A small image classifier, trained from scratch: 145000 training examples.
Rows from block 4, named by matrix and row number. Rows with one number belong to one attention dimension. Each number is 500 + 40 x the weight over its row's rms, rounded and kept within 0 to 999. All counts start at 0. Numbers have three digits each. After the name is the row's rms in percent of the matrix's.
# q: attention query, key and value (stacked) (model.blocks.4.attn.qkv.weight, 1152x384, the q third), inputs 0-127
# k: attention query, key and value (stacked) (model.blocks.4.attn.qkv.weight, 1152x384, the k third), inputs 0-127
q.303 100:522554473573495449490498496527509576500495461456448497500500515412466519539496488463418523449475628513541555594450492484545470542498529524556558459538576537518423526579472454498526556477567525494454519496487519568520501523496524529495454465500476514454524519552458474515519563512516467462552488479520495471500442493461467517486471406554506475484444527466436469590481591485463523447485
k.303 101:534592543512523444420507527470473524503525527496524564541500480491495465454487513508454444504525555577524553486482526452464551545437506517487519487455528491522560489577492465460473501510554502549519545478498520543506495528530500440508490447565576510440470539490497452515466537446476502510502475541466531539497522477448504449508453462550541572520505490540531517507506521506453399452457
q.304 101:507573440525537528508511485478506555436483483558529458477469500446442516462459518492517547490500510554495472496500505559536550469551559533459441569486525547528436527545468568450459460412546463508471470449515561481484485546456514430477536539554502509498503473496477480488541508505477543471531544483544475454537529443482549468439523529412424503477448502509449436480566476604424478528442
k.304 104:479554527549524449496498572513459547437441505589493539489494513502434503521543508461456472505476498544523473462504509546545464468546474434456460460500493451503479485448511468538476554443468639429478500562474556449461509570498525492554483550525510550510547457534537544476462548474496550514530516523525511519538491459436474499533485477472500467434462487465458486446581492478435459468431
q.305 102:537568474464490480488491525446487464518526482515507514512500429468570509446520464503508402492511492471475560517516502476568424481481490528535478523517436494516529523501525526460560433467598490545528521572604499479523557457512480497524475439529570553469462505464463502451479422572515430488532486498458493478473540485519493468449497538439555510460498443488479519495434529506524537507553
k.305 100:424586521474490438581485493511480481495548462516574506520505539520586583430528443493485379466545415470498373482534482492503533460478442533489484474525434512487489554495449487509544490478562460531455501591494428536500428619556551519511485445488552417519468576498492463532509455486485511466495541511494484419562495506502568496497403499479568493500489538459469516507490402558524446488500
q.306 098:473416535510461546541538485501568463452489557545499491499510486526472524514458476511500474493481492486482562488549447480474538510560480487508452426466544518496488561559565514537501492425549484539530521541456509412479505477485559482448483521505551487477490522535565505436516520500470528546557524476559513578530589456445452537516446592506588478505515511478503509477462482502441527525549
k.306 097:562518498516487485517458509503500433469506431516529514499525467536496486525475508525536537491496507514496491507531530473457509539522497443529517493515507478485515525445481439498470501519527447423493482550484431517539510509497560492495439519529503480441433485569479496498475492473516531464510450514410535513550527534466580483479486474515477572444494457459542562595496525497477492443513
q.307 103:487472520516441538478486541471477517580508433492546516591524550499524481442484517476478519508539512511537494503510510568543597487486454521484497512429503516479523556476411457578487416584509430541501505494479478560510474492478560523503538494487516532465532456493568492578548526520452447492519499494513546561502469470560484512503450519508499521591507501493468526448459480504550510534465
k.307 104:517431448482513493465493485503515534579530462439501473538508523484536551515486467504475540496519526476535381453517514499494399528467432551525434531383542538496497525518466560547631608551407487540533539504544543563443505527458478499577502476415513541474472375520476491544500538464462504548583492464480548489520529506480462494516481482473574508503452604539512515533436566458549462513562
q.308 099:475477465478521489461500517493485485538500518497520478535498481486476449488512558452485531503527457502489572427513484548472491565500530430517491575454484486532524523524553466503472495504535421595511443563474554463443473500423513518483462536388482447480503496446506521548614516513496507490464577413507458479484496577477497473464527516469489506428528503461516584494465510547597513458536
k.308 099:478491541485540487491452480525461527504537545488598469459469513467536500560550479495486538522555475514501507533514529483474511585458404506556511547439558540407507496515501497508524523532521495519483552544510488568485493576555470545537448502496521474440501520546515475498540507507489507477525503440524531438571507449535521433528509551467478530464443436481496502455517549468528467527546
q.309 096:498527469511472497423545523569520558508541448433474515493544488483483541455514626499528549545506485492470452468499511497520489481441540446457510566510479470512530486496464483503558496582503506469519516495503507537539448499505519559453461485474533518533525477589539484490487567447471490475481506485540514601397482516510462548408447516497498448460527482468416483534534452479568535537534
k.309 099:509543526468427514455458461466476503529512472478550570542496604544489578458511494451553441538519533508461485484479493436450445502480505639489435491498473541459491535530495499452457490460434517456429539519505546557499450532558477477458482502486453503517493523477498443484480521455529465434440501488470554515491544533507494463535436547581507464476644459552581534545485455484487545526547
q.310 106:529506569501500545451498460477559472511542437557498488484467507535486510479441426453510509436497468496522460483484427544471453507458516505474498533513468524530533459444568583510571440525481513503487522518509490509497503484465508490529530437556495585538502429520501444503518451493575552469489480561502469533520397504513480477517471537496496437551535480472521506483507543537465518493536
k.310 103:470480504558522542492481415472519503483478556491451450485451506506517481464497567534486477536482467522510455498491464501536531381528485506490485526420433483566482475409463502505628488522470498516527461467524466482514528440480529505506476480509510433512474487477498437507568538486583532507480472555453520562480514512557447479441495492485550467525533518481504506553558570432489523497486
q.311 096:482485532469511451448493536520570570492500550501513457529476435486496490538510543483498585551416430506521543493493555410512478527578493479513530613521531508490446490461536452476476542522445510421550520477481476509476528424537526557496512477517484428522543480429530482491484442545471486466439551502532480527449557492486483492559497453467414530460516522494501456524438498549569494520554
k.311 093:438534538546475440473502544644443538413495546442432458461497524458503454500470513411484533503510477476539463457436524396482464541463486483510529503552503438483496586511515500445525547510529515513430440438563500508452531491550504596522521565602529467509547517518560469501567541496548391515476539520536472470505511468550467511498485537453504507483490503470450443529519494489421538467470
q.312 107:637597545483519449506510514555445528544488555548504544457468469480463539398567466488524480493535451429470531476569492468491550524501508383425532444515505479492440460532518497515475520443535503493448521443482476560551557480558568525532502526451530519435483472543570531497500523543463439523513530470444534426410453500513518491455514570505553549450490489442405522492462502589493487437442
k.312 105:511484494530514430516534529533442545525445495568574526457434524502548480415582535534490444471510451511578436472524470533493454446480497517528519445479505503479497500534510507470495476496512534517448541458498492538523482571496462519463552521491501505477480438502508475502422569465556429543524515500480557431500476526476534478546568488502495526521526535516428537516510450593496467536409
q.313 098:552433508546454448530439467500538475503520495578476586489490470510517442437460514484491593475460524590472493538441499577530475512419504477495557504479563431463557504450445588526449489468558516434580514430568472493543516523527526493487460523492462484438467492531564518491444455529525414538565472486500465471569532462485520484497558512555515473486518549522507495465484548504520526517446
k.313 099:479514517445507534461443551534506482476503465498480483470484511476442504469572524558526489495569463480541479515481456514559504495530573592469477496506542447525503458512498553490554535580440442529450522498501549524547497446486604497429495522513488533458493464499426492511481560466511477443468443566483447476551496480491527475584470476421529468447492482443480451483592507419511503539474
q.314 101:507524544509490481509457513480540460474439527446431519561496514533506560571421456501524446489578532546548457472510522467469535491525516454550448548447540461497485500519559422478531495392470497502439503474452483560496487446490559512506458571475532537523482519531516573498499560472497469481526501449520508453454514558481510484453460450527448443448477481511492588494515516499530542417428
k.314 103:480456492522445500452441522517528509512463471539542558503485505463484420540463471445500492523469536541466588484512523433514499490478445502512484493451500506534507476566545499527415545514556482495541518496446548472468474453474498523517530497478527510489569522604400472525468476472485450562470504493584500499494502517538538440533473526530389540544533530409535447473465476474524494535476
q.315 101:443431472493501520498461484486437507486453438458444524446513451507538600575509471499546462535565536587443460480464458522540480480520494479448532602428550510449567411450479480545493534471517532544491483470442504501503506570561599503505478471473407493465539460490517513472526495503528556489462496498551496467535511485503441471522520498484519441516465453467459487497433449530583507479540
k.315 100:458481452493495529507528488532462520546526514427456468495455523554487505477474524497517504543556519545461530500608496531456419502523499439537524547513484607474495452520495527526450478542524476421490497541551538493476491513467533486508504477499489523475537483515489523437556465522572568462488473559557468490508373438453444516515474518502464458455471458452483564493451498527492568504528
q.316 106:511525472573523548441512625444484473511460484504537450564596444469507575499473536521567549452519630500548455448498521518519563468582510507516478525531447443485539478500507550402493471542506474501486473529499439452508534428489478459481518537501514521475527487452505559497539476508519456566461455448511520560474407481517538439467483531548465486484432545462595500543505536483511455588495
k.316 102:573485507413459569451402449522523568574530468566423487487459498542461527566448521477524465427516566526507404456520488478501546532418530527404484419538421527546492533508512555442560530493466515471466506557500484557395509509547581537512421469508590576605491519506499502416471483489495475551564430433434543454484470440511493549450540533454426515484482510438507586492518506475525473549514
q.317 102:550491464463501420537472515443496513534469445543497522510518551526491563494448532462514536514474518608484545514505530522568475552505522463508486462433467489449471525499519483440520445454477577474462439458461482555456560510476525532490544418560476523625513502467561503493532535466480450530491513538483494567549513532488463473514449534471513491549489533494573572482507503387494544520532
k.317 101:505487476492513495486468535457471395492435557464400452517542545534547503490499507522486506580525441541450467474514476540469473473447486533505511599465490514519450470437452457537512550528497472534463464557551520580445561435454514475625531474552438526526551457438521486492517474495490466518525499494406533522570440466492519578501494567544495462512385524459434528483538447499494568500471
q.318 101:468499566467502554497472473523535488483474462469472522494521478456479518548440496490560472444489547502466452511488567478552475456483499593510563506460517555505511400496471537504455464436530468470497539521458481605495497438503486450475539447540500496489431505558568476507423530460474473514519548553531489499629418553538503558540515589463470438541525468539441478538483560490479462522463
k.318 100:500378553507549500494474518451488463460504528438464521459526514543462503486502495435497416546521519521537515511472526494498543487485458522481504464451446512541549500517505440492497484482432538434528464488446543494528458497538534466432548493509470519502466465451436497498472502495534520541470513529470504444548473528492511534534471440507414445543510423515351528535566510492402548478472
q.319 096:568475508492469511464558551492507544528495434590476478457428539519511519447430536442546503466457382512543537493488474492525489530447466477528516447554425547476541472510494548458417510457494440508520453546418457593498508473461500457465487498543460529501531489536536479524467553517499440456562472500451479543549463501435516522541533539492481481470419494480457516489610497458513545554521
k.319 101:487481575465499476505430533471478535489445421534510543485484488516560483419499544381469495529561526523522451471432532542481527581446492483530492489501475491498574425460458446477515533547482510527423491542491542535523569518518514490529455512497520586488435403526491528522504476550502485482527547478449511522523486537555523537541536451440449502565497520440502555479507468452527543555482
q.320 101:527520450524456567488460519465479484527475563543459569452564491578499451540562478481465493523560508520515507511454509453406470474513508588473450463508523480509525512477587512505438458450496513541545499429559461459499536470509506438484459411496548550504473524491539535527505483468486469470514423420507526480427456468514448466533507476556479570474520549507589509489507477546553487516494
k.320 096:502568562502476410557424477510533409488553473484467537585526558511515443427477485434479497511482504513530537525452447440461439537492461538448472462493463524525522473537502516474585466508503490458467542560531511474543539460496516478543525429415389481499557516547461492535504445511532477477504472471498432464554548470465533469515501461562519500533481573429420471480520466450521559483594
q.321 107:525504539532463544470457506526563467537435459468571501496448491524503482511483493517541477519544488546500497519492565493551491458492482411506492536487511428463486524527525514507550505579518524465404445493507479504531543485497467468465483501553432567498513524459536433503511475527424447534516422492553484506444512491544449517474522446484478477528437458590519496410503518570500480470608
k.321 103:491573413508483535522519521499529483562489533485512500469452456528502586543564555492457564561587507487478466466546476456460500501471518452476453504471487485505588495440436571534524494486479505497467520527513559561491552450509525409521506572478483487563467417502515590512503440488554532547451543564493432489402539520443523480496524468530448494514500502546455538478488536492499567499510
q.322 095:468531496538506555467523553478548480473469574580507457516429475477535537491533540508525486506517547501471490527516418474521560467459548489519492545466441525538448470479500499536443455432597466511613488491549460466558477447541510422551494508465424421507564460455482507469453468524514483538510511485519558443477532473496496561549494481540506516549400534463497581434469466474533500503407
k.322 100:475525485470539493419490447432502479531483448547459489529427555573498504463520435571489504528450527471529450567502503469520535505467552512460485558507578445474484422504515497579548477535450444519551533450473477505470479541475456506475521495465484491575435512550575450536502477517454475499542461481461496428557474470562486563487473543482555517454518531483521582523530509546471578450514
q.323 096:548483518486538472461493429518493524564505488486596426524527503495523541528478517529510474569422525430446470526521431496493525457432496571553539513484469534522525500504523505453549556561453524504504477439500542566521505546605439406500539452475516511575535411489470396475498454515521546439528538528501510463541505475498477526508425485476538422499507502464541431506482538523469511520454
k.323 093:501506467508489518487480501507505494536498524469522505473553438559525507637550505434530485544470474522448526515519483501548492471499478549406497501553498575494463513467485490488541469424472545522591450535567473461494483590520572515503419525536516470502522451446548496495524504524581484547527511487486541505547444530470485500474461532482544514514477501488460583382506527430505434527440
q.324 101:475554508535524490545494472484537391474512522492535507502503496549420452357462510505544590474551423533473444479451576527521437492561507522509502477519518567515520498554540467513543467504478496536495533490472523514490483583521470525509514397519499507534530554466488526570504493494555561547439515515610500531489455543528505581459489463495479550575543497503530488411485535531445469498480
k.324 100:455439531512494566530546508460424430480437472514477486490467458578489525438485584523461511486520511487486495473506482451464495421504511458566517582522486399495482531508521489471530521411513501492544448532500498477487534528498469485506458533495567479441537481478501540494526523506490501576510486565482427537499526557536498562493550551547486461540578490510533504471405521499491527459512
q.325 096:579562489494538473500578537491412520528486459493481487455534558436538478549532422531461496502545483493514367503499513460441516455450534439488518442476506519443517493534531479512454501573518551474520522483492514512514480489502490523526563480527544533552466517497500567557543482473546552501542534441549494467545533504482496474527490492495471550595419527528478500497527432465533539501530
k.325 101:562486471426442517611511501529596382461480451519518494504461498450459511489485510408463490508515506479467524530526449474519504526493454494453552485507483542522500478445528534560498555493481477492544483503445545575500483533468505520424448524599488480464493567432549455431496580576466427497539440533480522416464498586484508502466491478479479553496484495512513557444427491492464538529502
q.326 098:413512505518476484476524493542576388422546511486476487523483561480572551532564533532482514462434490597496442422530486386543460534475524488509485467500399575476527483503528471585507534525507448495461492365494501535438521539498461488418497512491520477495465529514530489512441500464482519443522545499536477501532456474510503491611464568483508499492569499523460579518500446545539463398537
k.326 096:488612426461533495551457512454392573523534500546451546582485546538542465501465478596454540482428500476523521457483570542499540495519486546520533495549441483489484514507488547478477495443472488524515457491536497507464532492513483530478501514482564527470512490448509421541461531481485461505529516435457562513530519443463471488498506511495421526541490479498508548491438551436504497464501
q.327 100:509456471536506464527534441468459436479502512542532494446517535510481585514497552520467504461529402441499507422505433495521551434492466505498483536532460531471480418537561459502543480530528620544499434521527458514558480517466464452489508479461474546541500507481442547471530543501483550428539435476539538542460487492460514453497488472506512568517471488523545472458509470564489508532474
k.327 097:553487534439475537481527468512552495562482473522489526519482542475520498437511470502473519482504464485426514529455390470585414509513518509529466534497504491553530496487421520461502520525554487493576459455514451521550411440513539542515568516612506402483484509457516470446545528514523472524547548435479496505503542465531460448501534495479559526492491475494438540472484504480486518462564